A small image VAE, trained from scratch.
Data: trained on coloured fractals of 300 iterated function systems on busy backdrops, 97500 training examples.
Rows from block 1 of the decoder, named by matrix and row number. Rows with one number belong to one channel. Each number is 128 + 24 x the weight over its row's rms, rounded and kept within 0 to 255. All counts start at 0. Numbers have three digits each. After the name is the row's rms in percent of the matrix's.
# convs0: first 3x3 conv (decoder.mid.1.convs.0.weight, 256x256x3x3, standardized in use), inputs 182-195, a 3x3 kernel for each
# convs1: second 3x3 conv (decoder.mid.1.convs.1.weight, 256x256x3x3, standardized in use, transposed), outputs 182-195, a 3x3 kernel for each
convs0.84 099:102111093105123132141133118136141148115122115127109058097138123126103082154161125134099147108103083112140126146122142142119131110133124108135136117149148106106111149120130144098120097101129131143076124099113139139131096132108119137112153131143166108085113118127120110132155134166133150130093122155112116126114136116189149092116191131094135128083123151134116102110124126127138097
convs1.84 110:127162161099111161190109151136134110118118128084136136127089124151107124158153122103112148141116093151139112106152135136107135130168103200095153136137121093114155132156141129161102156120122148125169132119107085161169136138106141109121057124165102141150152111109145114056152120159115132132118146145129174059133204091148102161103126160110144148131121129135142103158120111146145110
convs0.85 102:107128104115133124136132099141156138122124144117132144172158102124124140120122096120111165142102139140133112134120112136119104108102126166121125171131152107113125198146139155121116141117132118129139153133133189137068156136116148166164138131163124111141134144157121141122096166136099113098147127132159145138171142155142116106133140087090102170119105111112122101129133107132129141
convs1.85 096:139166118111145132147095106100119138131113157072146114134130144131142140148170143135126090167121124113117125094087133121112147143140138140163122157165101117127114064120094100121082157090119090139157142134094036187112090140123163111140088151131148130135175147103105139141117087134153121132128146164117105136128137151127155117083115119157096072155161115121123158148144134160127107
convs0.86 105:139115138115127126141089120153133133123126109163136177113132158135151137167159150160119158098173157120179114184127156130119141091122094115171095118155125153179127129166143119125128104103129134112116105139137133145074118159146159127144118171115161144114125133159127112134130105093115136131139132147127081106109134107078129106153099141121119116121084123103104159124109106087121097
convs1.86 097:171126142122132145160115132129164120144101090078114113163144089100099119118130159146105107117125184109154126099122155148106137116147143119085144143086136113169159153132169120162095176120096148164095133124140059123182138183136162129124070144138121116087141133125130101138100129151131133154116079108119135081132196167129185115146111110140123114152124130109164142174142117095108120
convs0.87 046:146139157138127138131143130142117113138123140139110123135134108142107120140116113120146150095111107145110121144156150149141139148122124109095119104120127115117116079088119091097118073109148146118147152138128119160135140137150128177156148156169141139136132131149136154141136148146142145140128154144151143138137145140124134171054032054040017023056051065150123142142153131146141140
convs1.87 087:110104138159201106086138131130080152110147144120147144097140084114178140119151123120114157112124134100152142134122165145084118073123137162094109144130152131162148121152115120139148143149139095117071158110119163138119142118155148166126135154134135132173075080107132153161139130120120080131189127151151107114143126127134134121143154176122121133114118142134107128142121100137146134
convs0.88 106:119149096133155156167148130125153102078144115112125131139141126133144137136153107117131123155158180165137163133066164136148174142162127112152133113155064076139150082131132155113135082125137121138166141138132159138139138156183170150144136138155115133162134108153123142111108081120132132146154109122119103194164149127141122116107109140092155169094146148116163173118120131145156126
convs1.88 104:110119104076107167110134116144148116140151082143134125157133133162089164159085110160108142150165165099109096093159143126172145107116161169145146102103161119137163094115137108135140109116144141118161159108104114160147148104094146168104125095121131162151126138139113147110103130128113094161150117142134098084117157118099110137139103125083097121104097129144106174140101121091120111
convs0.89 100:101152106089138148129111090145098118114093141130133127120156119104111151164160123103099109143143148083101115116152121112097135167118142188160141196168159122140180114101117152115140161105179109140127148136102140114121104091119073121143154159152103138116138135129151094103110160094133152168142117087095065081115110125178142169127129104150096108108144138096141097151130089183134128
convs1.89 101:102113106110124148097118142149138109107097123149101096133146092139143121094166136133095118127141125105105097152102142174110148165174146143134107120137123085085085104108144148150119095141141119177094164136089132163158131137141160156137120124141153131120167146114107147127183150125116186139158091116170185153144078150143131118140128132141141120139116148139152090152108084090120125
convs0.90 105:097165099125101116140154151146138110146124104084105094145109161120115123169154115130110088136121147134153112100106087100105094137114103172121151128109130135134076113155123120133123150094097126128170117108136152154128119151129133157129179144133107164133136151130113118137090127140139117127086137118127159105134155116149124145113121127135141087092146134119166130115095131107117131
convs1.90 104:146113112152147145170111135108113151142158153137098105086124128103120115110182140120133119101152113121127084118133102092111102167136116106128167135159126106128153160138112132143107152101111168100148158094124090108121119127132147131138150133119160108059160090153108085099150114093168135134073132099140123158126140131117106071107114138132094120136155140115119124109127123109139130
convs0.91 100:152106148145123119113147123104127080112157129102135113147164114153158113151144092149120125146114120135132093143137145102116112137140113119099123109159138146148200128134100119133157105120108118095142123139107133107101107149119122141121144127148102125097116133089094158124108174106121132112111144112137145143107153127215127110094149104160163099149127106084121150136112109130088128
convs1.91 092:080122125106160154123143146096126137120113077121153135126112123115103162127142109161156138164165140123125115138113153164156153108149111125140179109124146135134150081134147117146110122144121108142195099061130079129181119154159171139147137136119106153120137147088108130099139176123092119125086147138161136174112130124146134173162165128155137128125070129100098116118141113116140144
convs0.92 102:159141097098127091087123094099117133149136135154136124123141161069116134109082136140129122146148131109115086122132082129133125114153136161123097144138138141163166150167097134145167143104108149155115129125091145125101165131103146141077146153163122143116155131145113133130120144130095126152112127103174147133105126166112154095126125140110136116116102101119142117148140084110097106
convs1.92 098:130150117114141109147125121134134146084135077130066096153146135094106141183084095074124120120129133134113112093150121118105151097165139110142116104118136139067120093106145096129163123163150188164132096135121084116163139128110140129131133106165116138119104106134102125098140155152098145151122112092128161124150163127134110123073110107103131091141118126163159126135167109115111145
convs0.93 101:131118152110126126107146147115157138138132109125126090149101151133135098114115130161161113097137131036115120121139131128111130138116143126130162155185129171165122112134124108124126140143116074089141111103147148132130127147133134162142164153074120133127140138152117129107126111124173136119146161160147125114151127104138113116140121153129144129126124145125118090128145160169139110
convs1.93 101:129090156114121133082107112132110110098082156108123141112148137196091133156093149106131117105128173137130105100122137149123109131089135164155152120146118076108155121127163151144097121135121126139109102116153120104133156114110125137130127096119146142128117137135158120091114105148155148084093170167148099126167099128116120162135123129150136108146112102106106131146100130153132101
convs0.94 105:110138139123102134137116096110156128109091168099149148162147102135107073119117126204178193178109145174065137126133145080138107139171134141070089173161141139140162147135173073103150143136149104132108114152125134137097151140156123129091149123135100089141098113151093114157132149132186089084106143108134164175140150090117121138111082118129143111133133137107108105123116118144118146
convs1.94 089:109115167128091150159112094117077125087133189130094134075134153103103133115101151170146123119098116120111128161153126069168131115171131121117127115068093085119137143118090163132090149161140081129083116092137105090201134143134098180134174096204122077183155140166127128157091144153148143122105118135139099133142136108134153163111125118135100064135120111118105103126159149101091131
convs0.95 102:142097136098133135125140100127131107066075104122133156155162076074115122100120152111121136135129145127115118112118111134115098128133119149146123152135153165147143114109200098107120150117129092191079137125126118125133151129117157162131155113118120138136110129119116148125189165142126110158086128132152136132117116128163143119108155110121159090141158131072107116143119110118116112
convs1.95 103:155172130062094119157152173136106081130133140149144128130090114125154166134124126153119075122149153106101136144144145116122105106131124141105092100171152100096135115110114071123115120132160155124117154153114173113113122116123173131175156092133118115100118139110130133136135137084129158119150099129100089104155147116118100110121142111107119124124091130141140131143106125135137121
convs0.96 104:123123123116142146086069119105094119128111146130113110137176101140148111141109115131099107136158143146120121125135140173153133124134118049162202103157186105139188161123126139132146149137143140119123117122115175088156117124154131148149088123126140117131142138139127119127184130108146127119144117097150149139155120133113114123132142166133128127147141104140130105121127155136136142
convs1.96 106:140118160122141111109138118128124100123105110133157138122119157158088128130115140156106091156123124118163148095106135154138096158162154127144115120151161079098141126130129117159098118125130071086151090118120108121118172153162106122109138115145153115121113096139179161142131159136135096133119147097130115142103153121126098126161108146124131099175100163120116148080102113139124127
convs0.97 049:128111115129121138123157126107150128112127126128153131133113114126121129116108137124136145131104169116113149148157119147154142145132142127143126150114118160158150115093151097146146098062130101133097116113098148091113125145136140127143137142152150135135149127143124129141149136131168130117116135106149144136117149162166156156070056082030023065059066072137151150141117158142142132
convs1.97 083:131110119155106143123114114115092162124143117143119090151152122152163156130096108138093101121118129162106127139086105101139117089114077117112142119118137121137141136138124130108138114155144152118172093092123123161139142107104166129151125131099082114076114137108151099082146120152134064094115116150114134211092132097068163160140142134128138149139130129128103120106131157108166125
convs0.98 101:119125120119147105091148131092089132164100111125116088128107138133127129143164129160110133097108126140122156115131107127116099087118117138149157106125111181146133143092117161100150127085138129105122105121111136126129160145152124120133159123119151137098116111114115099126123133110137128141145098109153163112125158103127162157118147118122139142127152140133150121112113118140149133
convs1.98 104:146125129154093119096085112170097109120134114127098146139145148130121169076082131096110108096148164116093148137073116129117147151182163162140093140156121134108125092107122152137083133068122126148144113183124077123104190143167127145147093117120111159125158121118139090121105145136107138086147144118108126162120142087113153134130131104083142114123110120120130108153102136151137122
convs0.99 103:176148110138156147128079162080070144122122118134131122147121152166152131138093102087105134109130081131130117102133139112124147110120130174130125142139121162140142099127132121133157118194107105124154110144158186113094120153128128132130144143161122150142078140126140134129137119102095141097123111099136100140127122137099116182133101128152150132140145133117158095139115117116154125
convs1.99 099:142151197063106127154122138105091103127143100141167152142145155106125157132081153135142124145148137096128091171129127113139109121152150102112158105167118162154141146130117135129093134150086125138067160174134094135188157144120154165110125156125096132049143139119112135126122140126147111172093114162123126110178146125156163128136143126151134124141133106123121115105129104139149145
convs0.100 104:118150115145149121161136137065138131110103113077148118140171178146133110069080110113120126125130182124097139136156109138107111123121170144110113136135088117138155126144104144122110081152064152136127179138151139108130127143120097086128165134153106135079161113131140162102137122149081127163148137154115144119156155147078118169095109138121094148144158122125084129080115126140112109
convs1.100 089:164141117159110113131164108158123135144077118148153117118157114112070124122105123118113103101121147125111152123176171107090164177122119135127095150121124118141100105160105133140107099108130144133128132194140079130144140140123112134156128107137084163099144131153101151169106155138110142133163127120126090142134155104193190141171137126122137099079097108106121096112138123124128137
convs0.101 102:109116120144169107135126140121067180088112120100097127148091116130116135087083112072174113166164151152154113123157109106124127144090107098140123111130141085114159121142095119115109159125105067097158122126122096118101153125138157155117093148125130119128077113132122114137152102092151137149138148134153117095147142067133150175059132135143138151139141079115177122138143137099124123
convs1.101 092:158134126162129124134100136117101066131164167132139142097173146085160122095126112103094111134128128123130162109124133119111164123126145129132123151189128148169117159161153117127114116113151118109099115118074115134172119150128135131150127098122138130148080139143135143136106129108128129108118141135146136098127159143143131148154146096156133130151115113137140121111141139122144099
convs0.102 104:127145109133111156176125134127099069123128129130138121112130134114138150169108093161153104150132115131141133134140133118138129131134138124087155046097135103120121170088123112096113141169157129114124145140105109075124123131099139118146133138139102081134123113157137098139127154057075132100095123102110114066145109119126124127174105121118154106116096093104128105157150124117092111
convs1.102 105:172106116115137151126151120113082129108129127111162148163148123097143115118090164091105136135117110176114122158108123096127108177153119139135102074150135116120145120082140117119125125121100134139120117113121105131158152121132108128120154121136110126132141146141169133141083144156115157116132146134076136119122134137161117113100083107116124127091124108108161154097139137096118117
convs0.103 105:148146135151100157142148151129083138151097091087121091139092136147124098154122139129117140081107103093132113171153124127123093107126138123123133146158142141136167160111148116132098176118142107135156130133144160128120122169127147124148122112145120098081103114139135133127096091131146134132159140115107078133128155184128164110106144145115146124096114116101166138140133138130162150
convs1.103 097:159105149158072167144101137122116168133117132108128133115166089165107128136147143124127162164128139095131129118140141129125120124078115118085137168152088155106151139068103055120075125155118122117143122151075176083151119172126143115098140114143080067133180155118187154117137126168152090119089118130139116151105140070144091135079156158109176154119123125150122132146089106154100114
convs0.104 098:119122144160110121104134095130144085138126066048111120127094063166163148052086102164134126107125111131157137082134142153147160087109130143092159111109150142129148132139082127171128108134163146129145122130160094106137115097146134141162143124143118124111149118141158144103147121096130215156121132130120168114192125150142145146134109123113133120122112089111159115143128126117137130
convs1.104 109:148167124138088118109128106069153108143110137112109124082113085179139176085144141128114159141099137128115097108068127103117145144147138104154100151166127147129132106103104058085109104122116102109153116180109150105127132093116144159126176134114155111146116105142144129140123139114122148146101123096127125161139074119111101095121106122166146125106150101101144093086162122130139130
convs0.105 103:099115117130101128094109128116095090154135131085076087133131118162140155074114106142144140141160092155190159099123110137134155154163115137095116141133152122114144106131165142112194100105104155112126153143160108133106142104094126124142141137151123164102112144148108136150121159141163141120126148152135129124129102113124134123090103153086173118152118122117113101133104139133123132
convs1.105 106:165155116124154112148100113125185138128154158121161117107108148123145154075138129083125159089142119110150122105142102102135134159154107129112138130152141133132112122137114125160110123121153139154149106117113106153089148147156156118135156151099116175168122130154138131119130146141137162127116152206130137121140123068120105104133152139109092128103144129145130142145167151108120090
convs0.106 100:115112119132148137144146142072122113108124083099135144141123143147109126133141099106104104132109164121144171161135137149129133133130142176168182153158156143128100128080086095140183123151092149132122131094130100143120164170132176100120140126153123124117115115119100152133088127109141101130153100104151143151166167147153144090095140138099127184146117154112101127133106104114125148
convs1.106 097:137117100114098121131087104126127138155104113100134102130124173130113163110133119113113138108163120129105100069109151133131116145138142174122103111139139128103150136127122105142131153129099113147141145156146101108130115153134186125110208110133169128130143121084097135104138129114160139183102098107133136135143143192156151114183138123142165131138110117108144148142127096160126122
convs0.107 105:141128099159111090101124090084119069095119093107110185146161153118117126126121103099161153141142111149126136122095112127147101097134147175133112164127102134132135115138073100149142053092109130104127154122143093159097099122152149120123122161126125105102111128141107082118132126150097150164127153122131148124152147135128105169139116191112150163132124122131106140122112164130120112
convs1.107 095:193091102172130086149147086135144099128137151111132146103162150107112127083160158110158097100130131147122136108167120115106118144135113112144111085112124117084115105114111137124141153105124143136158159123160085132108131125136138130116143155111129115145109137154153155165142086123129167169133099129098084130093107100081136101143097111113133099110136129119158158107141161131127139
convs0.108 102:108109173129146103096145091149129153130123163123163099119166103166180119106176105137167143140127126084111110109160135140156136115139094176131109185158119167140159164144115160179164137162152117123108148153106109182126140165153145150149143157119123141138146144163110111123116087130101140147096114156141161143108103101090086112099148103121130138112115146098147095138122117107077113
convs1.108 085:117103110143098169100162126118110118100107101096129129130118116115115123158155113139153118136129091125134124159094134124087146147147071122119157159168148164113107142114149128139142154116146107136130133150139135133159149094153132118103130108140183132157129115075164125124125132063140140164179102180198140096158106100106101136096107110160105068122105101106125117157145148152097115
convs0.109 099:119134155124129121147114162153130130118111117080083137130119102099128107075138173141181129150147094155112100129097106141100130060113113113133106095135146165123123083108150140134116107117099129117113093120091105142114112120164164133127142173100134091143108121130125147132158113126150111138108146146159114113117165101098159126136109099129133138126184107122090114176125136155188156
convs1.109 107:159077122161107195159147136133109087097123100149139141095124149126090119156117114093122127178134122124101111142161088133143122095123118135101119136106136165100114156130110136145115110164108075101080143140125223153121170119117146149097082150153176102132134099135123140083094109132140134125154136110149133181139107104109132101132079136129106102125148132127105101155092117113167115
convs0.110 052:116108098140108106123117102130137150139144121103113161121129131145130138144149130093107080114121107132202144142155127148144150157107126143122167114101159134110135162137138141137137130097143155121121122116124114108146147149130116132149141126144120119152146117103113125122106149147130130121153129136143129140154126138142131136146134153214191140192133180122123102092116133123146136
convs1.110 088:161131159099123144131109144103148143146156137107095140160115088123142150080099115155135142139147133127119104102141094108156075139115114140166125148097181116103142113132118100156118136098149138163110128110114091127141137126136114139098131172127118137119126193131138170138151098125135128129118149148113100121138092125113111195132151103148145140119137099084115078124092112141148147
convs0.111 100:136155102132131134107122159111158214106123111114084118146146154126176120199155114069113135086157096125138093139189150119135132118131143203124082160144130150139142159088174076078128082124103139103104125106102160128134159138122122125138171156133099122110139122148146105091090100154115138114143104116106134128147114149109163138134155083118148114146134130154122081093113123133088118
convs1.111 098:064162159176109140142113176146134125118084095120125154150137137139113137123134155145141076122153146128123148092123116098124178135111134153084163138154153148113103095118118131116153106115111178109144131128092132149137104129107132114162138138113092119114169120113135137115135124166135157098138125128122079112140093133133178099135131125170147124122102120096168118118109146138134104
convs0.112 100:104114105115131122129152093106098070134120088141112102156137122154175118109112119135117145076121107129111108132128107112100135103099110203129157140147158145138131157183100086098116163151077135117142109112124144131135161115126166142138105152142150101132095127106138157149100119129118118107139099096138137125111124125161119130097095111121132114111131113108089108160125127083098110
convs1.112 104:124135127098134091151116141104114149147117077114125146086118111173082118157109106128098144138136152133124117111174108119157107133124142127072099143095152133107102126147088094129155122163125167134148133148099145140125091063157167130086135154128142108149111141158144131121140099129130107124087141168149101150069146116181147158127116111127154130121133101122141141144142095153128093
convs0.113 104:142149089132165126090121144128122152148168104107131156116131114154152132118113097130132160061097132090147084143151172155159152125141153146140130131153146153167156163102162107145160156137163130138105140124099126124131110111113132139135135150099148114132096123129107141106142138158128138182133133114119155166136137159161189102111117137108104118132091106109128134125154127107171109
convs1.113 118:141141139088082096104152144108123114158120098157101122143092117129125125148085105146112082108175136128153105137094142114117133130139155143155117067161131169132155150114126131125111120116133148159086125162099174104136149113087146156132210102163131139150117146118118081129146105089122131135110106174125130103117146187121131144149113147126118142165131120122101165133129143114133156
convs0.114 105:133151138129173137120100124149121137125150147130135100112088158126105118149094093155092092131126114114113156141138164135135157137159112090157159143149146127151138134125099146157080166150127139134131107151121106125117152118112109152183117112101133142134124141136119126142154179175113126160169136162165086159125124121168103146154156129140131115123135139160157120138156169130113130
convs1.114 102:163108084140133166092139130144083117066162117146123115114151092099150135099127150136116177125116138113155145152138167142074134098155136103158102122157121105117145102147152094119126128111123097126093076148114174111120155117128099119131099100119128130102109140116089128144140165095103153113128136167195086134114116134084103151094104100118150113108081110132149135106087126159134094
convs0.115 099:106126141143134132126123142130137129095122120093114120149116126140108095173111082119109117065114148149106150156153144136203159110141119104133114080158180174128143188140128116116134117095155121131154130154094143093092110116117146123132128137113105125124103118107094111120101120135152135113158112124158109073119124096132180166119143137120130197124144144103115132156151122084121118
convs1.115 102:172136133153106149141067129087098095095162113084132157173142136169199164170074114114123127111138134139095135139135126106083173134133093099129192138161121144096146087120104109131147127129091149138101168150140106113133117056173108166135144115116084152122139112152153137118115117137120132102160147168125139099134108120120133107141105088135131105145141106103126158129145093063136090
convs0.116 104:119138151103131133099120111116134109120125129156195099122097115124096096130129128083112129106136121071101127155122128181118130153154143148152115184186127132164129075149099104132103161091076156107130137162105144159104133122083139092095159151144095125141122121111139081129109159146099154115161131096111109104157099154112117086126144115113157128122121139112137146153124098160161146
convs1.116 106:178117174144110186136120127114104064123127141063113162122106146128076098141124117132115138148127127123120109163103120114123133144138078126137117138122117088114156128152086152134120131116157134086119126139125102115114137130102115125116134143131144165120128144121086132148138127131151120119128109153145130119095166155205147158105136131125184156133133164127143092172120088138136117
convs0.117 098:104127144125141122130143107186144085114131139130117140128149142110131163184131146053125144095121139155133100116120135090146181122143128185141127131131150132130123092107111103123113114183181147088118124064111116155137140122111106146093105138140114153130084132127105128163113133104147129130118155110092124118119114121122132151179113151115132069139096150133088098111128121137126099
convs1.117 094:109100147103142110173159138133143135110098073150104100179144120128098155179112132129123144071124158110101173148102147063146157084121165070144150096160131125110142151090100119142110119141117131121106120167091187097126128123121151135095139138107053134129125123164142116147104145150101149139103100155125184144133143102101150111120113111133119127138121128147123141140100119127116138
convs0.118 104:120129128093114112095097116088119116112107130115120144110096111182125136134130115103124111121134119106140149148143133117156139159112144152156125094142153188114143116149104175107090128122122110171135118147164142146149128127148153144139117153118110113119116099141138128150132103100151144163085115129143137132106115139086125152094122120142111148139148141109116142085134135110100103
convs1.118 091:117130126213163124128176207139145095118143160123115119113141141117148145168132152115102112135134128097115115107133150166116167133144100110120114088154096140122135131129136159137102109100116141119130108118127126129159104116158120155179134087115136136120091138156127128115175121140098121094148124135129109180132131143112143134127128112120141138148150107182139156137139139130134138
convs0.119 095:146079137134137136109106100144114141087111145105118095152102124127116120104132161104111166120160102092156104111103138127109121140142092092146123139120102148137166097145142098131165118159165152144116158144111140127119157127105151124134118133134077094121121099142100111111126134165132109169148128145154119096149132143166137098136145109138090125138118098110150106129146126090146118
convs1.119 106:119110144113149138111134132114148122121113097111121116111126100103106093153157139121135123120137120107126103151121151120146173094120159119146116131133101125125148090108160117142135136130137140157114153121117119115125145148129133132152139133106138143147127141141143126120123095117145114130090131126177177128141091184120103149139151125137141138128123081119165128151143133146157110
convs0.120 101:116105167100109146132123127153140122132126088137102119155091149135101097135091124125116099105112068156119150109141127133119122126150129128125134118111108132161154137106127126131137138168095125099136157154078129128090156131142158130163141151154156123107124146109109115153143083173162173133155147150132118155114167174160132156112145153137136106114134114121083141106086124096158121
convs1.120 092:182167095083148142128120095119162143129109154120142133129099138119092128125098145130160151159127125128099140100145138143111096112134099136093140109137132091122145145132133145131109144148137143109154144146135078140136135124175176091164149128148104145176104102108122139117147090116178145163122141136129098135158154118114172132133120126131133106132146143114138105175117128168104108
convs0.121 097:150142137124128111127108128145102096144108109095123086143138147118128134104106132105133109142129113140141128106134136164152161130150135136162113098159128139143174096131131060119061126119154110134119138164159161105147113149105123119118142130143093111079129145132132086095112145144133129124125168131119121142116125131124121140077178116101109116123162116088108145133143122124109129
convs1.121 100:127106087147136140098178140091138126117100113121153173096145162090153126142089171139130173139146115087132139108146114177153151158163097103134143146123129104105093106128153097109102116132140088121081134150121079108154118144118118130155124131137126172147134118138126117150111173158121157099118107152141127131111125130118118171104147130116128181096129118131171126124120166118089168
convs0.122 104:130104138135127131167106147110142141125174095117130134139116142138118155107124164102117118142161126147134155082113122131120130100153132188174132133110128115139140191156089074118102094129104152131114119094120138103125150120103168153121119085153125135127085084135119143130112141133101100154158140106111120153112114111179097130124177147120136130077154140112161100074143142151140106
convs1.122 108:145133157132117117182120151135119128126101141146098080084121125123100187142090190166124102146132125122125161089103177120077092137157162112109146117144141150123138104172139125123116102151113107128079121072138178123095110138141083106130153117114112155131140152140113144115149128128116124114150138129123162101124165131110122115129170144096134079109094093125161080095111142127111109
convs0.123 104:116142145092122144115096098080131126080119143127129141135147119151159158111140172140071090121121067123096090162133136153148152150128155136150189130127126137136103129139145137151107146130106159113106123125111119113130110154161106144146116137138119131161125126130121124156114096131117116122105109146165126135144156120118124181111105110160113099104132115137133138155153121129139101
convs1.123 090:131159124103142139118117195111150109087098146143105097158135122136104157154150113131132144138161111146096102110105098122086149135101118164135129123137144112071164174129149094137102083101119063105125123126102117107141095177143084144136107121093113112133142084106162096127131098119104118176079145153122153138128120106197133126109100108131101125124094118126120104133121084102129079
convs0.124 099:138132087099112132101110103096111128161133105117068143133139157145122137107122125118158149108123081135127104142134089130126085134119116144131101145155145147137141083138168124115150155070105112141135127101130147090154141130105145117129109110141114144106123104138140108132107095139088132143141128123100137111176130143081138142122100116117105157136109156117099128090116087147141107
convs1.124 096:091122142146126161184089139145123127151109131104114154115144131132126098105153117132158137126166101145141128131120160130116128126135141092141122109142110119110125123136077120139133125128121182099134139110113088105135129139144107153123137173111109124102100151134148160082135112094145134128140138116124168122134142131124101161157127114134142103153140122153127136137135101119152103
convs0.125 101:123159144176123153106116158101112152140165116153104060132158144112164154148110111143104074140127083107092124112138117110144132155159115129145151114105144154135135104155143090136091185085160094147123131112145116093163111146141098151135073142176127147151140119107113139102139149151124174131097094139158093138142117115130116149127171107121158150103131137094168136098122098112102133
convs1.125 096:133133127083147112141155200142180095139115106096133125109137146062144135125126136126097160125132090095138094133114124136085129122149127117132107127152133122119182134133107094136095173115136163198116146133144128111107167125125109144140124167119183113102133105114111113114130134138096101105120182105132151154141127082124140116108146104143151127131129091095161130130123113106099098
convs0.126 101:116103145130114126096078164070107128096124151097139108157144135158151118109170096085110099095123160108132124111139123142135141112126128138097132137135134160110161110117116102134145106122117122103115146145132123128170143148154142136124148128126131157105116128140127154131152144151143147097140142110077125115097128104135125089081122170152141176090135122113089095107093120133127102
convs1.126 086:156107141144141133107175087103101128086092151110157133125121128107129174120116118129122103090158116137149110087103120117135127137171165140102165134168163112121105094133113137118122104094141158108119158109126109133125125115115113139151149100121127182098082088110150157157135157167099149112114136109108149138161124120138086180090101142101110125129155118106112158114083158126139086
convs0.127 105:149181137102158136110115138123164131151136135113095093087137174125122125159115105108132116090143147127140095180074113148100117134162102123155139160156176089143149078144174068155154115130126112112126100132108102152122111166153128142173143135151129134128106173122115127086086114120062119088133109104089078139116120158117104101103106142089155151143147073145148121111112093158137132
convs1.127 101:106127108119110146137136121134119128127156114086145113168108158150135143108107163096124152139122094117161110102071140092129123173134120120124128143161166120104113139125082142146141104133120156091118158164101104159120108143100189135116121117145082136142180108115153158097161106105116154158083133130100143053105168104085131121130073074108133123088147151162101125118171134131080095
convs0.128 104:107151158129143112118129118108165144161155127131146142117132121147155153130107151155171114145150151061166107097150134131120140118131136110112082161132099064121178110143199153154121120140115120114108108143149109146103109104099136107116105112153144155151142127149086153171122133136113124144143147163133132169135137116113113152138124131094178086122177165132138142135154153127160138
convs1.128 086:104164137164114105130116172141163158141100121127127146101132110127097144129097092115155145147088164139111111157109124158094140135145106105114133130147094141108099151136127131154087085128133096133159094108145134124121107075113088102136141126085088126121130147126139099117122112169115144077159105135088105158092109131162145164091096147132143154151125114131118133104117109123151125
convs0.129 100:147139148112131114102120127120140138159117097124117134129073124128172127110092129132146118140140160159085142120130150152148135105106130161086124084126091122068120135181144153163092130138111143118126113110142132095131077101067137096130127130134166153144135166142153108157100120102103142140136126112113137151122142112146122125149104120124150143102164118086140136143102132095112136
convs1.129 092:124125112126105204110105125105164127144103133150120151130112110137177187105125126151148118144167099147133161130105160112079098126142117136155128124123119166125100124146110160156141100152113148155141124125133131111191104152132154118125124064122121113142112103114108109124147158165091130134136119088146161117139110139126128114110110160143151121137111150099121153130130184123112126
convs0.130 104:113124123122114128085106114150169158136118184094179120091128135131113110126116150131134148120135115130171120112150116158141100168100120111106159130152110136147154124101122125104126131149114107126093155141083127085132143145151087136140160178151143119106120081118114144102158138147135141178110063081135124117168147151156142088147149145137167154125109123137125104114107103174147164
convs1.130 099:123133148116123145128123130118092103115108122141152128144159133121139147114139173108142082161160140143127097127131141173074106082114069098061110121150147159128145148174120119105128116153126136155110100132089153202163163146152109146103111140147132096134144109139130120145139129104157152134164109104142201077120156127092129147126130148123135096139072141130126139145140106130170151
convs0.131 102:127118125142131175140113110126126157152133091120131126109119138182154132167152092144171166110141153096115163125141206154152146157123123073175127118108131161135171142159129135162173107145120100128123116129146125112169120098102121118122157136143164142108126121128157112097152141067093120129082150106081099080111144117109107121139175174108109106125144073117121088125121121151158119
convs1.131 093:164082172144133107070136130140168142130134132134169113166115081162100113093190119094140111137116140125128081146143107127109064108110126102166107123140101113094115082108162139171106111145113094116096187099159197173131111136105106120098142175155085170163121140136113126113087137149103110148138120092137113138109128106095102097098135126133132124176119165103168148138135137141161152
convs0.132 104:136120115126104139137165132139169125141119116129149169117149127128102127162116127175176121152150127093136131144137151127145119107120160160130156153154150119148141133144114124162127103165136110117077128088119096092113144118132137161118139138128114103113158134121108146129123114139121164117100136112122127139125113165130098095139124116162155125151167125100093118132127101135127126
convs1.132 089:154124152141082111139126122105160128099153155137119170174152111098164110135102108166121115189102119115126098115128113155156113151154161144148126140125143111098129130136117126139090094146135130125161098139156110112173157162148127125093153083166101103107173144117128144133128149093109129164104066084145101123070138147151127131110105129170126089114083127150125112111152127128134146
convs0.133 104:133133124143108096079118105144138157150138152130138153122144141135149103144093136105164113086106104108119135165154147148121131148127130126171106134151104136158147125148166141120129083114146114103168129113109108128108129152107115124132122149138156114130124132133148140129118081129126109099101109150153157149105111135159116176169136128155161103134111153135142131121125118137114144
convs1.133 109:145150101191129120132139114137123112132140092141120124156152113113141153128156118166137162133145094155117149182157115132121137159105146083166178122128097133154099101113130112127128138132140113090166125143114103110053124144094132134108157114113124116095093112088105123129135156088141171091146128093049140179074083114080113144123151094136130112128118138126141160101127117115115082
convs0.134 045:159138146152142141156133142123117109120117127112136147124126110120116117134126127146135116142130131138141126154143145147139137139149139144148143124111125133120134127145094091117111086113134133130118130119114098095111130133141142164145155141143131145140151137135149152141126143133104106152135117147138136134142148144156165133030000025011000002041006044129138128137122125134158143
convs1.134 078:123082134149101127126104162124102116120145104151135134132116140151120160104139102129155189132133112152135104079093166116123147155069134139146181157099128174142088125127099141133163132152131152142105140109127079175109143112141108109127127137102085106166103142169131178133154146094154093087133144139135130094136185067170172101106140104120114096143141125098112139147142165158119146
convs0.135 105:117108154123108115105129125148151181111146147143148159145093116107144131155115131154162127132134167098144129186133112145166136092119139108141137112128152137118145117145146093110157106116145122145139107116086135127127112136114139132085144119144074105153122151193124108146096108076139100124149150109120102125148150127120154136131144105135106104145104140085139166171135167109118139
convs1.135 105:159114129144085075139097108116143119082121154123116130134136155109112142172108182129123120150122106126100149110111132153141153135081122145141141177138147130117117143171108101143100150109095111143113078133132141145097120125137138113108125083128146107096138133153079139164108118099125135095132137095110119117156102076101172127127150099142085081122115122103142109113167166130123148
convs0.136 100:127108136143098147158119157109098118139146152140116088134123121179136125081110121138112149152130107146177148132137115137130138136142122099135119130131082162132120106109137171097132169108088103137103148134112084110119139110091124120094158153072111101139150125158157124157156114108144101156151108148153106096165139116125118154129101164137125108151146163154112112135137153118171136
convs1.136 098:136144158134132138128105184093164144137141157084081160099145114143102099137114133103151136164141125138112111175132135096140128071159075108165111140134124150108186195112139121146128125105126081123187117130073142102140131104149132139156107126159115086109108123122101104069101074101132124078136123117122122174132101180123152082156114122111104156123117143120103214065153114124158109